Rows from block 3 of the text decoder, named by matrix and row number. Rows with one number belong to one attention dimension. Each number is 128 + 32 x the weight over its row's rms, rounded and kept within 0 to 255. All counts start at 0. Numbers have three digits each. After the name is the row's rms in percent of the matrix's.
# q: attention query, key and value (stacked) (decoder.blocks.3.attn.qkv.weight, 576x192, the q third), inputs 0-191
# k: attention query, key and value (stacked) (decoder.blocks.3.attn.qkv.weight, 576x192, the k third), inputs 0-191
q.136 103:145153147125100110147124105127129073087122081141088138111102149127148104108110129133065139116148082104106107099097152061131100124138145114183112164116085073112145135124138169142124084049105122204100140039112145167175079101089131096140111111176133094113135128139157077137106101154127154116127114103125130115099129130188190134086148118150132119179185119101120130121183131145141095069063049051152114133110085167114105145128143154112135037130149141113115044127139102082120104169209087140147159106144111111139127143188131100152157129137159095166095117179110093112146089137200179158
q.137 074:172126143110171168124138110139093120164082136118116142160093112167127152097170063113081144070083164123146092132151141099117147094186144086133087139142133078052107133152146099105144128146123099096125199105132140096139158151074106084140091153176145141137130091131158122087116100178071156173132087164070176151159109130109138105184148139148076083194120167132175150133174134157108088114116104112122095135111147124118156105115072122083146105129119099109154111131164142120044124142163102130027160111058171126104139175167139045090105146115158115077126143086079127100111128056139109083
q.138 114:108145092119156136118166141122131121135149196122165118109105127148134148118154101165109092125119144144167169163154117176127196089145141122114131080124158135091119137108139056090093166173124107132139179183156143107110169181104112175100152134072140161139125106152136166095157109106127102142162164146129121203220112162085075135190104096124110101097083130189165160168111107117108105159157141168109105138133169120133110077162084084123108239155109106140102184163099173120112161106063160116107139120097169113108142145072119094088056120091132135106149163110170165102087107137069138060
q.139 117:063120134147140142096138140128097147135110194122143105144156133110112149099156094168147151128107154174152181165126111163138162080129136128074167102108153143116112163100132051117108165136132130085173140193148106095054173184140114137079132111097147152125137125113138148121135164129145100157130154139144077165187134104054036117160116149109122141137056101170151115127077089117097141164126191151099120143146167116152138066141095114129098188153081099126147189142104168158121155088066161107098099134082127122121127122086150135125067093094103087084160167068145157114107111105038105056
q.140 072:153156213164140161146157079185091102103090162130112140100175180116120096111160076090086095144082153142106078183121129070096096101121127084133115132105066139124138166143135126129145143070096154088111161093087119142185132102093118116140135135199172078071107054135155156120115121199114129135086089122107070146173098124087082144118103139106146095150142112109090167068152096185069167142097140124150133079137104131104141162171144118150147091090114157081128065129142070103069136117170101144075123072109184143113153158128117072116112151123139108079117159093132105115113106120172101133
q.141 113:135103187192127164121095120136081186145105129120139149139153140086099138137104158068151112112091137133109092122090144120118090177097070191133111181110118126137133096123141200196133076097146161087148125152094129134122083109155126153157129102160115104115104166110166129150141112131147150127108096147087128095085111120135096088102214151090159145132174104106108109061078159130108126118105119171128177105148140106123156082131118145122092017112128127146131140073142060137126159127165082161076052143129114123110166160200114209112130146160134184105084131100111059118175163114123104187
q.142 105:117131094110097134096095104088122124113171119162115089132125120093146156145177182178140185103215163080156099080131158133142122153108134164104156123210157054102098153143073164156176109126191136207138029093098124114072108082150135111109139131123105104133134133125096107154110136126145105148137124068141146096082150091184149109082120144112105174136146122140141105171102101126194078109164126084091138138112129131182074143090158127153114172124102137151133129080069211134187123111136094122183108116139087110129096113137080161154140112177111128160139116152133124216124180125145136140
q.143 113:097117089085107093106122180117122106126160190137130109113145091123162156098151127185134147147170142126167159131105113195122180095169142111082195106172177107108084167156099064090123166182139126161170074174106138112077141143156157144103116135106106173140125127122117114122109123120135121166163177087170132145130143140094134123157045109126084140099125135179159081210103099125129112139161148132127088150127180164165073106107114082150089208137108138138131179157081181160208124096071129101127108140139127139123090087069096144150064113131108130134182142104167191177143164130096104099
q.144 093:104142153124132201129125112117074184112112127114182125137173102077092187142160134114151129110131148139143113154101133143165108163165123166086157161109147160144094120106114111170176125140165151083154139168101132100058155123176114160107155127118127159108126189156141159120089119063162140163126114141135108120146151136104077107090159169066125143138121112140148074110082120106122109141117142190065149060135151113146099075173111114116112122140080080141106201117114119161173162080124126148073047100129138155102132152138164158124087107158116156107104171023127125118150157064021071118
q.145 085:064101200134101177108137124160074164111164173110156081142169124131127156135126133107189154129138148129095105140115089108108130169174095170090156182123162170135076137154122181178164141089134155107150110205106161137101117095145162173146133097147114104096099160122152132157110121104153151107145106130127127065122171125139101115126143138077147162107134135166140072071072114151141161187099112183102139075139168096154131095131165156138062135094096127143131151083134105186201168108149145143096041130133085177084159103144128197133148142170166126133112163083121073134123155091040109124
q.146 099:121077168135107165111121096122107155100124134162165129186155147046121161127121170089132156110167189088132104129089144122133090173119080153142128177104132111121109139163105171194171085063157172133121152106101166138136083090148139126132138086161143085111158145125132120186080151108157138147132079130128135080070126120144101095076175139066151146145158109139134086052100131130122086106065136152095153080117128134133106097103151148131073031108075125163114130080134098089163163107167102204112060092116109140112157179160103180130162127194124170139120148109091099137165148102105134172
q.147 076:113122186097110177086146122130107148166139068122133070144154126163161151122136161077131102121135103157078078109119120064125107132149095119078164162089115145135093118132137189143188133101124173149152131152127153119162094083084198115114125113212136099092124105122152138158103101159055137137147120123125092132142116092151151135162103110117148136128166122116087076090097107158130173109088147147164147106057136083118101151140174203134109123093120133096111107121165085135167123146222124162048049081126126159090142102179172162118120149180093154114094126109118032142154139096142096172
q.148 118:107109143061083155117142139098143137093151174165124127118134098121163193093168107150120178108194149130151098107111128136117149134160113127089207118198193122105090190135080112111183122110130123197152109120068169112084089093127179139132086099154125146116141137146156086133098137178121137143160143103151143122112161125125176116163066126111068126178105140178132092176125063125149100104113158062134094137090143120174083126110157104155077173135066105142138159132158148164211113127154119166159086108124086161116075123109077137144130150154148076160209145124138127179121165092080128124
q.149 108:076122139128135128118093116091086143077113198126141152146158114055127151139134129165154135101141141145160148119087127167129125122146107185093134101137160123123081099098114114155092170168175169137205106163144126100028121148167140155094149107074103158155136171105130162099158156126184126147135135158141101151143118115062088108114160154105113189090080124123145107118066103092108140125126092137086159118151143140164117092137107061121081177171101120140145205103064177186155132027065142146103067157150108090144122143138116188139088102102122158143148136117157132157136190108085104096
q.150 104:106138114104097139116143134124132106156153096191095096124087119176182148110158122162099144113142128148160101099126090132128167137159185105064193140181148073069086190174097051096179148171109117201090081136104161086110117120088193086095077134121180170137093129133101104133074098179118134132173136098104170136125155127124172158182051132164081108116139179177142116183144128136142090120127119091163061152097118122145102127105138133114096192129117137141179106129153173148144105168181117093151144106139064123120088098124093064139117144160147089156170136125107118139116157089095136145
q.151 078:155185144143157131162080052128145051065101072092079166081131194103097115120133122134078110121122110140112153152116148113107128137121127083155098144123084106123135136083141162108163092064106134166106186039116160179160085104086153152100142124170147087107157154142176065116079125176104135151095116126140133142096129130111152087105133109097107162136141100101064125077167075107128111105074109061077150097141067151125123126158132149153151059092178145052073086113138115052105105132168126156120092103119166121142169150163112089151108139141166099156116128135115123137090094151158139141
q.152 109:160128131171156116170146120129102127152110115063104155107130159109134072167087124074093088149097091143079132146127114072136081139104140125179046139115050103143162075139138161133093132144116139114089135135151080121158133138100105102176130122126109132126146139124113166090168144160082117095120114175058117140156106139127113189113215133153168108132161148071095178104119170109098151175156091165129184145169053104080169122125105137099166098144161147123105095104141126074039163133087118120107185165129142125125199148161160115102148121118106153083054070137125116089169117144180120173
q.153 110:172153096148178108162112115165124107129102143074152199139090153165108135168089117118126068135088074139127170151104134147101148093133181142172072088099108121125153089119174081110081164162115143096099173134180113155120146188141106139131153135093131133144131119112153125075178106134111157136137136177096172139186072156116111161161114140175117103089107110134177175150169196098103109142158128129096104154152105152103163075204091119108160162138146101134128158170139109122064136146062175076122192169128200119163140163112171063141086129079129160093112114148182160080109080142144111093
q.154 105:136097134127123096152119155153125154127129108097126126164142125142174127160051140102132100149158084092129091091099101138123099182124119146154102157121106151126146114161127225154113104101122131124108074156120123202184077100151158129196139095170105125139122183092129116145131135142160164073114080125109163086026124100183162123078187129156157155118173138089121113117124123111137141107103051152147124099128126119098135149098174115103109025129132167176143127101151085111154096143134097123150155141206140125137128124229117162144173109140128151125130093157073095138193145136148140218
q.155 126:188145149154130097151092079126132081118111089106074162142124165112144046137079155108111100126131121098103099115126127095103070146095119135203052126115086097128165100126142207151083122078120170158070137078162081174145100068123121129148156086143122062140165158099119138109151136132133130091096098153121129114088102134131146153088202128124177148136174116069076145090133135129122132114134073114117178130176072149114143155117142131127135023128159172129121111091123131055099105115151128124135148128186163117144160131167154161113182123140103164165074092143116114124173091173193121162
q.156 113:058142091108091129098126134075128120112172153132097100142155101100160126120187132185160172125192164128133182104121120128148144122171109153062155093175162112126066140126087115106143176146171137148181054123121119100053141148168137132093123124077140141128157117119104115134111160139171133166178148092168109096139150097109131127084078186106112182085077117142152074134080072081172122156155155149092155128154152147169112137127125101138093194147077088133127191138085192176182152075104104141143100161153082127126094111084107166142082115137087108143162117107162150190119164112087111089
q.157 108:096124146174150165107125134141085195177115136095168120144149137126089121136142096120152086125056136169109167167160111147110100121122117125104115140125121177152138116113148103113150128138119132019185197204138089114119145173159096156148144126104150158098125113155121178101147118089122111149106136172106067134174106093110018094146177146103159112116083112126113141076119132116090164134137197218097130092150143103124162099143096133085119165140134077123108145112132128157075151103100168123104099134075128158117144158097154178060092107129108168082126127036141115106099120128084067091
q.158 113:139117174128118157111119071113149099067139108161116160141104139097145164088143141158115171128191175119146098128083141100115123146147107142149160173133171087104102190094090133148176091101142136199091117055070184149098081056123163141106115117172131097081140150139164099179098123155114152167129117068159135118083128125144152094071131100092084122188143137125129087114098093138146090041099146053089141126111145146158086134099146128145136074113138106114154087079140159111184110144182098192147057099112103159106122144148095121154174168166167058164127151116089117155141150101130133133
q.159 098:139111161112074161108187126168143133146116066120125139121129125194170164130147133070108150116127134131147066086133118117124102192140139087102125147171141095121109151155141143121181094113100107133105091119098152136149108114069161089164109140158151083113148093140161094129119096185143159120132096119077172098090139142161180165164091118135077113182158208117119109163140128166140133103087109065222099131097138144146108130083105146077109071075134122146170080104165127155102092166219068176115165073149070112115078129142123096136141139171174103150108126110072096118149124103137143202
q.160 092:105108111082149122132090123116180104050124097172096157156059120121093171063142148176126113056151080088095127145162137139072135124103123135115086107126125138115125120085107146118112088117131135106141103090086165107146105096106047114166129124057161161079163162088133105138167143129161124135135143114196093114087151149128156097152167133165133120172133093087143145115102129153122116094155073113113131138106127114132122162149167141151096148037082080177143203066107157173146097168140115104135120197116122071137082157162096170140164157161163126156166147105040078118134137136103193136
q.161 082:051177152142139153118161145119109052156137148162102109074150115105127105163166110134112122155170111158124103152095123091166103127144119115107096119137114116165148122096119090109163115119117166146189141078143092070135142159081176191086127165132071067081101061135117160134103161118064136119111206071123104169140098120102142143105141065098117158102136157113101108116104149070129125127118187090129192168106104148141114175133152077171172190131134163090104111117148116114165161094154146123159077134093112129122179167016110105069105118122116138115169134146138152130069099165163085113
q.162 090:188100117170118094130108106150112201111142140123178142142172137116107087112087141067138131107119142124125124111119176146088138097104105147149153163107119147134118117173150158159099142086132142145051158163141120183164106104142122074163136140127133140168127203085156103114126109124200144126139087155101167057131134087192093126142151192124176145105098073130142126067150129144116094085147114171100078042124163098094125123115056176076040044128129145147142148171108101118071139125091104110097137111182132145135108125188136201125117154162133144179061146131133080139125114123129132138
q.163 085:101118162156101126101132119119158153171113087121095131189087129102153180131161183120125122116106092141143112154118102164148122115146133154094052071145099110147147151095128119106156098168105116071205102125047145064120103129089152132117109136086158054077116074112125133149140117141108078114074163077089073153091105176034105116099133109155094140127168155092155107124103139127154121141107131072160159159138077126188146147129132147120176131077145081119129177044141131223151140100181124103086079164113100091149150144112099096104115128173141141112167078130109106135159147101096165148
q.164 113:114129101091103155164122152133200129113110118182115171159053133133182202132144132146097163075124122092155100100153136140122136132109138149103092149146141115103133132116114122140120116150102133120130098100091191134168089126117079118153105108099146141055181143125123100130144127159149125112119117116174151126106136158129104124179166130190073098156170129083183162180176120156171109098139083069126065161128148136142127145112172147124108119095065068151158142091157155171177072200135097124109138143139102089138053112158094122150180107154174104144205144137036084130168172087099189155
q.165 092:105123182157176183071125142119139189212124133111077070131170141102116134128137131109148112152083115128099127161074144141131110102140112139079102169111119153168148156079178116124146110152149167081200142141096109087092123122118138175149133137131073102138083110127162153122097133108067112117061145149137108165139096088080125092088150122072152148098111172155074060098124162081119176139125146153130196132118146128181150118126144109147179105176142127042108101104115063169112187112160158101079041116071136109114190158114154147070127130152116145122129112093149153156140120177111091140
q.166 089:076149156143123144120149084121118109150129136160120139086124162073143132164119169138105163115206103147079079180128111083129080171113104186102112099171087093144129141066078109101135111113155172142142110103069108071105154123142175146111124107106117098127077067136119161149136170175119105168089178098126086118150089138077171134094139124063107165139134128081086068099115127101111152107055091087110208196160083114172125166123124124140087112108157154049122138114137137124142170098166169153115061149097122112148176127113127144110158106142097114092139068126145154167146124163201139173
q.167 113:101173133137106169140149100088085058166108171109138076095165126098113142150140111142110131180158170151128109181085127135200098141137144115103130144124129123135153154088117082105146148104137160142101117103129114077116176146129180203068103121138102061099108065141120200116117120103071124164125163106148099164154085085123152122060079089075146145142126171151109074125112121063138119117082164121113170114113117132129132177120109108161154151175153147111111126142124153101127157096136128147157101124117125169101214137034136131107085135106072114104130121122237183147105114168144066086
q.168 087:113185091102138161108181162111125104172093143114087182165182145180165137131114144117102127180117087139139150129123054195142177115127095091118107127100141160122124146128131112151132115176141101052157116108122172080113149201160138172120142139191179075121155053119172173077098109129076157117178137170068126140178075123087090148126118098187134106127155158145134196132165157141125149181135146137123117120122088142118138121163094142156199176117162139121107172142151078159078079116090124136102115139152164123102142127062099081077088159090117153093138137153169158082151092122114094121
q.169 084:094111134141113153189116066124131064124113111163102139108127166107118160149149126192124150024193149144090082180137151115134067135144151135115107069152112058099118155116064133106150108118124157147130117126059133134180147136089138052116125102068147109070142131125116094135125147183113088147072125070112103110107103126093171136094140100135167136152169133063162113123089096085177092074078128046066143139103121127154158203147107146158110148097107113139120153113121175143196121100175145155075108133142141102146108150143114100132122085160154111138121156060093124175138111099117119137
q.170 084:144142090081143126156078175138196117099117143181131141160103121184161115073110089156101168103116120135159143091197095146078189117100122129148118139118118124116152152141115115153140141150109077119112137106130100163114095112118151081147083153126168164105161157133139094121167189159141131099174123158177103137098162165113130142185142129169111090173143073130235197180159107192166151106152119128173080151166127122147117086113150081088104116105093123137161107113155155121111095200119090136100167181137151117128108080184125102155136101086183132162194143170104107090169167100130205103
q.171 082:140088147123097138124120131158121191081109113132126134165079146111097123104108090127136132075094108131095128083133157129092152156148107136167119139112119156139127106191152181168058085118110087088066188085151158183113140125174106056178134135123183139147176172122104083104152101165158168092169126161142097094141166161155082137176172186207151109150130083090148166142175143175131121141144104126126075145164109130087132131171131162145108085064093081185131152101149107130122099147088124098109175121157144130101071122223073136138133117164148114167093138155088085108132186119103164144
k.136 115:126174159147150116165119104110121074102138099161167071088136169145129064107111134178123103144152126153170058108163137156155153101155114143128127066145133129113105118103066128147147157119153078142151127167132140130133124132054123159096064085128092106106136114178094178155126110194144115103050118048094106149106125138127183164161115073066156145149118093113102101140136087151139115142086152146146118130142059163173164186114114137143114175125120142117094124148151175083127233088141204140134048182113137153201079127117129133126134111121136146137139107108126179129143115139182098177
k.137 087:121107187128072088135093137157144146105168141162097171152161068159146155073074091105119158125116142183195181067139098130080170134160135110143147149155160138099125121107121128135155149109074144132144096211133136103124150103095072082091140135118129172113095186115113158118087101095093146114150079128126097147094144162109166117142080105152099079109093120158089119157163143165103159091178130151136084103158180140104166119162141097141086124063095081127169155183125126158139075125120102092118142120134121157112080070162124136158172103146143170131197127058079127133183158028105134133
k.138 125:109066104120102149080114177171134149134130156100110164134119080181124203147122098092118156133103142133111194118102108095084158109129123102125138147162144143171102114166161129099131128177112150092125105132105166116130166133178105110144153154126163176140103165120140097100086138053100131110198093210145121103123133138090096099148118154194105109097120165148122129146147197125073166100144086108147117113117164109058081119173181112114140089109138078161161171156070092200144030151102064107168191131155082129060134099144124148116155133138151158154111145127087102138090155084097156120
k.139 109:120070099124078165082108151136105179076115160115109166167149090172165178132120134076139169132108158147103199147139130117103129125107149110088111171187154130171142131162168143079168103140126161097109097071120109101138176151207110096160133141107131180153105154098148062124118131083132132126208128183133160095136120149122097112115118162201123123146128179155137162124149179105081150102195089153137155124120153099082074114156147137127148082078125108151159149105089108174115038121104050141134222100146113140061128102166126096133152109133111136099113162095109120131137122099100180105
k.140 080:138066149102068103113101126170080167143138145121137117187129068112132164087146135094152162088101109124123166086104121166069102158179136113160137135101117133103106141160126194116154170144142144147136122185151146173136112150169059087126151137077183190113169222135114090141143129084093151101136087140128141127121150153163160172174145149164137164060144136186143124158134159148122116099187122142161097115105162090124135114116144119086086122054095145097130179162109137147116084163143086138119182098191107084081087093162098146155138132157139157098174138066063126140153148088070134170
k.141 098:164203145103119031181165069120144125108144133123089136160122152110147142064163105144138093054165176094158140135122145132125112164102145160155098135107160166114145161098142166168080132093124135140120155132137184167066058120143086069097127125099129146142134210181089109138137146161113177112133165139151128147081144139161137142152129152146137081105160115171157140105145135188206146115183073172134111086104173135176136085127115141121109156104081133108146151160156155124067122133168145122146189099118145091128081109165193156156088167157170061109094090130112122158178146130101115109
k.142 113:144140089183162128153109138141121050149138122140137148062140101118132086140121114186109161129128095123133064127133131103153125150138147120117116099199146106152156155096113123116152107128152126114116136094094075043173150164093144154096073107163076096101107057121137166103116129136159077132068114106117113158160108109113112123100121088070132181195112173062110112096135062076106103158038118126120157143131084153140106180111087141181133136183182163121071100124142129116162168137127141184136076145145132155165148141089083062084122101133133119107144135133202157138117091200181113142
k.143 119:125084099156127211076143178154090135118091122112125141073104115145138144166136155122114167134109093170082162125101107075181131113125129109110131153146116091192128118165136160099160092166129160116138105070084089051180175145167197198126113152138090117114141052048170136129119132096141115137166114149125148136183115123106133130090106131128122145166134157077118123101130118034061162148096132107100176191132096105084090134148139115147156097164181159165122120135107079131140078106089052140138116154147130095083186132112104105074159121104099144127137160116149164102096067153141157109
k.144 089:149123102090082120157112152164141147113114133119084175191112100127154161098127135117126140088125182087106193119157137091112122186098112157127137182150130123147170108115159174116148096135086128130042103085127163107124097110174111067134138178109151145150135166124164106116122129091103133144229115180113151110100154162162119130131156167176112131129167183157204146109113188124081148115216094099137107101117164123110091100137155125131110140119128133147152152132085107158087054200147075105145234086163150125066124064161127139120118187142154092103125143103127084158112120144126168136
k.145 075:148157177133134089146195071101119126145078139126051138152184162101166141110184191139098117166124173133077139184158131140136099117105067186109073179159116075130144124071127137117130123118123170172105100112090130134087075152086165084143187085091123134119077129084159138113166176111102149130122182119123133129067109122187144120129131151097124140141140086059176138119094124114130154102138124136122159112168128141125027131157128119168173126148103107113100171129085165176072147140113107166182132080127183103055144150130181088140109127133137094116115056147136164123132114170112125162
k.146 084:158208180138107074187160086103143083132142110152103124153118140123130120104159136135115075090186136108137042122185155144117059158121143141129149146137127152096135141108085156180139117083118109165068143111131146144127052169087109071070076091107157131092130138181146143133146134173132122119085189094112111157101124123179162144173146095083135198153180107104150146100111098178177132128124081128131129109106126144181142140087097164159125188119069111085120176119136128103056202139162156145124119126130112162124100160131165103121086112097169076091180093110134112165148151183159135151
k.147 075:108106118150099134149133101119119195128118175130131205134134107072078156133132205109103180152130086147116170122068110166147157142148129178129144215115098117130100111103125155170086155116140167161139132137154122143097102117143120068135194176102120132096110178157113123099162164145126143102132128134132132097113142150180156118097095191138108178066205097160101121139055100080140125120180120147187090102163185098158088149118076121111101161128143201125084186168137139150084136104172077127102144127157152129098146083210183064177092125117147090122108095111139135111137127120152130150
k.148 110:131099154185131154117108128117058097106107139162094137106162068110139112167119146178114158136123115183147103145142121083158118132168131133112115086165124097123104142101099109073171137162146144133150093117086060041142190166086137171116087122149112124106114040086144179117113137133111119120122109094099096137184105149075130121078103098087102139199104135065081122100126054059072135130075142127152166170161079160128122169108105118189106106202190149141095164164127146108137145091133107164128117162141119150152169123104083072095190098108121151130144128103158158152123063148142119148
k.149 129:128119114134132111121137169175140135090123175146077147108147070197165152101106122133100130103140170148081158141180122086097155116100110082095143164152166141196180117161133158106161066128132111093106106072100129070152145193146156109130135131141095198153134146108149113094069123049104147106174127186108168120150116141120091072127103153161133102202099196107162157090145195123080170127179078142102159123094161139090083098134132136144145109114128080149169175136120048147127065155106065124169182113135127111084121092168102100118106164156147112120102165104160090131112141155162135121
k.150 122:104116131213141148122104137107079110121132144152117145085177108109099066172094125165110166161118102200158100159095088106165144119174127119090122099158133088135080109098106091070166150147150160135184111145114069064155180174068156184082096131134069117101122072091102199110102140121133090116118094083085114141166068149110145143098067118096113165166083113114071128146117075094083116131068156127141132133167089129164145168132125082145091120167181149098139110171107158118134159080121098104136078127147129169153132093121095096095145093103081175129165107099151179144134113124151078123
k.151 071:156117113139068075140115138170092127136128128175100141163147121201099112121071134193163144122122115108150101098174159177101196167163161147141186097145172139102095156112041157148161149102183113152105092134146131137137075202151091103058076103092134174110112185114160097093094090142157131108137140105122146132126146163109122137151146088156121165158146129153140126121141140189115112079146112104183075101141118181140184137097126147152057109064101112123110114140117107109108141131156122171156173173184109136140084132204058144175118146131142143103126142096072128135164156080138147194
k.152 102:129174145083116087135121087154173148149150124121114110147127138134097146093104081118124083115137151092141134103145117153092155120113115117140144121048161203114149123153139132137100135116129106113137136197187179201077094095109094116120152167137175175168156239178084116121145141084107153117133141155142108122076156124174086083130128152124146049069101141199131136129133172218157123127180129178186074053100180129103164101140162145065089139078098129101135119134114089121148128140129188120125142140130120150122103113177162163139094186138160137111103159143102112127134153071092114107
k.153 093:134129095073117079108123154151141163147160152075115106132100163122120169125105091098145142069127126098144141110098122141117135136107113105148184147123146142175122108170099142116124135135102125136095118138171192144097128115158122105136159180118153178171130189164131046128124125128118135152161105177173129082100168140120081132118119157191126099058113126221140149163138202149126134075196118115117096119104170115096148052165138091154113130095107095132206144141122067120135067108106129080165169118094081124101077136169142164147092164159175157132086153141069079098157164045095138083
k.154 107:144182143135168085155151078101143129126117126125119104123110154117158095114135131153132056147180158118128077135130127143161097133078079124154138148114090155122160120091112120152116128104111129102125163115118152123086065136095162177116112070157082054143153097158108165119133114195119142106052175062160101178138115072164154141130133121045137099130136089088131100109137111145212121182095147148108148144141099126174137134103128129121156185153100157084103087119147132052151241101139214097135075134084154119196151163111133138146104134123129125150135097186156148086125097171134082125
k.155 118:156208146098133060210128095132183125125181101127127087112097152105146089091143077142163073076168127069143075091130164176099157158112113096163137121088118135076171137123119134184126133108149081123110156130163165158122066128138120126109091103162136126155149132199120108130115106195146131128080174136142137115112113117158138128170134125087160133130146118138154135097141156194203101163123131153110126110085148175145161090105100169141140160070097143111099114084201111062101199156166177122141091132099140131188068178157142150157100172163149097115111138175130120103136164175161100144
k.156 116:167081096165144170094112174145111132128096158140111136100130069126139118152146133123118169121120088139087134161136126082136131120102166097112108138161138107177140143144134154083160060125140160115114085069057073036187175168176156151128099125145092143120131073063184100121115117083148084154144148175130132145187096136092073088098117142128136168184145166078124141085113148056067157164115137096107192164114098124092065120117128153151144097178179135157104092089131140138132085140086059153139158108141126125104159144113077071102143123133102119119096146120180127133109097193177167137
k.157 106:146090116075082122105137156148154189136120150106122175178100120124133183110160130104117142106107140078102165099146106155101100163127144158129124162127176138111159132149177156137111132120130133143075129141118178195139119111207081081164154158075170143141143210131134077144164155091131134132198129184125133110090176125162091104136139189217153104091160136173165161128111181139134134115197097140138130116090179077131123124156137152120166127095139116134138137131092150178085062170139077134141189063147083092043114106155166142154113162146145129140105144126053107142124119116075167104
k.158 111:113130130183131139149099113118067067087172078183104110091148120133138083142119151171128115107154110158165063107148133083123138116187124138123131057192156093101112148077065107129197107119145116153113107113096088067148114168090134135079065106136078124099099085134105185118082123147124075088076119074098099125152137162120156132129097063096076150205140142074127147123178036106122135114086131126158131149131057187142135170130108140165083130141158145115120148158123151122128165101154132159110110166123127175172111108146092086108162095125119135112161107069134169153151107135170105176
k.159 102:135157157159089149136125103096099099135124140164132137113147150105086090131083126169129146123172109170188084108119105140139102149158118182150128113167129144102126112092073088130164162121129125135201125202140086145145131120058137174043112103109113114116153091116114183148128121148115113113077127060103093152140126143136165166113111081063100138125127072078064087159163046085131112134092165162157157131128091139167165184115106072138074126162113132076093097172143185108148175078143170120093058139101143154195124092105108126124118084087097162154171078118120164127150101100169100117
k.160 068:141152123153141111188155121138133140182156108158123100136072177126099136146145107164166159126084151067135064109144107122079144164096146155143180086089144164112077170113118103166156155065069129146109173159119185100121126131114061102114110135111119128120123158109096131176111112152130156099117119119099133129061100135130141110154098115114104069139166080083158111192158125243144053109137093112149121118174068128151136147162134148115037150128099113127150144129173146159162159155169165116135062168123124168172052141141097118067149165163138096085124101153100096094141152153079124117
k.161 092:197121148141168146132153126178128154118077131128143115089172104144096101176119104099089094139065182197083103137126140126150178103128098118115082110128082080154136139086103149122105143178155154093166167148033108109150111134064179171132134116193152144156144097112131154068103130062081150110120106135091124175197070093114122129150103101104197138149134156124121079126134160083076126118085145154177175133126154128091164114106103137112163160140186132127115128123129099128124130141117133146050133079140129117142172154113148074077111126114129134058129111089114147071055170185106109096
k.162 091:068124173116086096093070102126099119148161127137094168167105094102185182096120131151157160128136103119134156118116119130154051154135126138091156170145182185124162170144169118125169098122123081117094124029141146122084099140198105089094104162143100111095146098141211094122129120132126098078157164115171129059096170179132141104089144132130085145062136166162143133091134119122173107133156113156085103153108134171133100114102120186158125091113129116116103125133143150132132101111180081139181109134130101140053133119134114147136112102140143112198130112138165147208215089104162060158
k.163 105:174111091149160123204134111135104138125079097102153140088128165186094111170136116110100118106060163179146100111139089111095176125068112117162123079147093119105086137093102105148095151118102161123191177206118120138146142184092119148152131138125130128187139156109074146148155100156129126188110072158060113164119088099118104171181155100125207134121160101134108103137144117127094097111058150138168141119130089149146221143192123120088123165145105111102131112109155131125145192129106166132082080121152147095174104140144140066106094120110106108091143133072157109095065182177122155097
k.164 105:108119076136131161181128114098152116146156098157105106144120131129108126106129153189133111143123161097161088104138108153075122123104152122156146043098131155126089138116099141180115144070097120168138151152176148157087142128127081085127094119059108133166110162086017122203138147152112151104115130110093109082120114115131122134144139139130123090127105070078166148160141095221133074084096117104110124117173090145147157172123132131106028184118088115152178152139139157133168189146095183115144103196139110158190029140145103151116144152151097121104128117152094122128163185108126162111
k.165 100:132109110162171122092160090131137149152067128093171131111151152128105132208131111101130102081060140183133153167128136139135164104112085096147088155148063105128165098101140101082092150153106165108162176155064117126156145143104164142123164110153150115195089143126167172082138104157097072189087090182078152198166108034143119139174142132114192134112132162139092107083108083084096127149110160151146168174140161137122176076187130070126158119133162125091112136100136102138087149138148109126077091062129149073137186166140187096165123121102125127112146092099133143108095109126128127106
k.166 085:191146110148180105133158130178147151131067121135153136128201091134105075175155103087095097095120178139127117116117128099127189123111091114122091109105102147137151155082124135168153131121147119115140133166058130086182136168080191166139122116171111131167134085147101158118116104117102116095110142147046117187168043123129164159180136125140170148165163132085101101136122130150112131126080113169151153120122168103101138125131113108160181197132171130117102113106139089192147162148142142178092149095128170106175149135124154133086141170117123101052130135120150061045071113223115142161
k.167 102:192112118096160151142136121151139159130064163096158131132188080124092119182165107101065092138073162185094108162142125092164167106151122098087081136146098120138165130132148144112118143135177139073173114133045097108136123123103211155147159120184148140172090131125150160060133109062096112134133089122085140175183109129094141126156123115138151123150155166106096142102149167092094175133114139149134184183102162092067135106103122118142232144150187118153108132095075115151117088175144094168060130085152148136132183175122158134124137091122162128097145147102157135089073141163120120147
k.168 086:090138120158120095179135128114121124040120132105137160101166133207141120163123149128116178131068220207097096182104137160168177048147125132139133127150088127117095095113149080126062139137154186097195102154108089170099164149137133216112170145112102190194108173094083151091126138104081157155138096125076159118152120131155074130164121140126141086141110127138087156129113122128083123100113117124130148161131129120167150158158123152146144137143111120154198110124093137053136130121131118089079117097133172150165103126130122039159093125115148161116148116091094156092105167081141108098
k.169 090:226131081098118158162158164122155170170112099192148091145178117123103109142134122130104113142100139121136105097175126076111120116092118072113140089076153150131154206068120174169181122096172133101137178140073129137103097158095158123131061094146112116165091137147123113147114100124107093136134104106028153143139075124125129172190149135162152133139162082073119057137159156171156110107094130150138162129127143130136145122091147156121122197101098134120114129132140126146161173138111197138071122142147111166132112166102143121091148121172130113058092150104139094098150236195098132153
k.170 078:061116139110153144138133121076079120108175129180119128129126202155122153079125125162162161157196126084156090121172107144079117137122156134152140134157172136109095124133106165170110136109052094144136153138215097173115132102102094100110079104070151140132154198153075119147137123199135161131132164079158096084100160152159076132141160159147082131169095063068146098174143077208160112122132107111099112099161077149178106143129100090117084135083114155138127146137126132114129148123081139098162128188071114120155058133094107107179193160125140129156140095135129083144155146096143175139
k.171 091:096147155122087098144094100130143100109211080182066128147102111111158163093118168168156132173150103097224129133112144131121128153121151138154200127151180164132094139124087103107143162113094114149118128106153162108096126151138052159097137141111114141086117156082092102148132117128173163098155150121164121056052163171101142129097132128146101117087118136141145139162195154194181111120131155105118045083101099137186115197140108150113060139127122114129165122148125153186190131128174103120187112170107132125114047116169044142134119101150118105147141118140112124172175145103154120137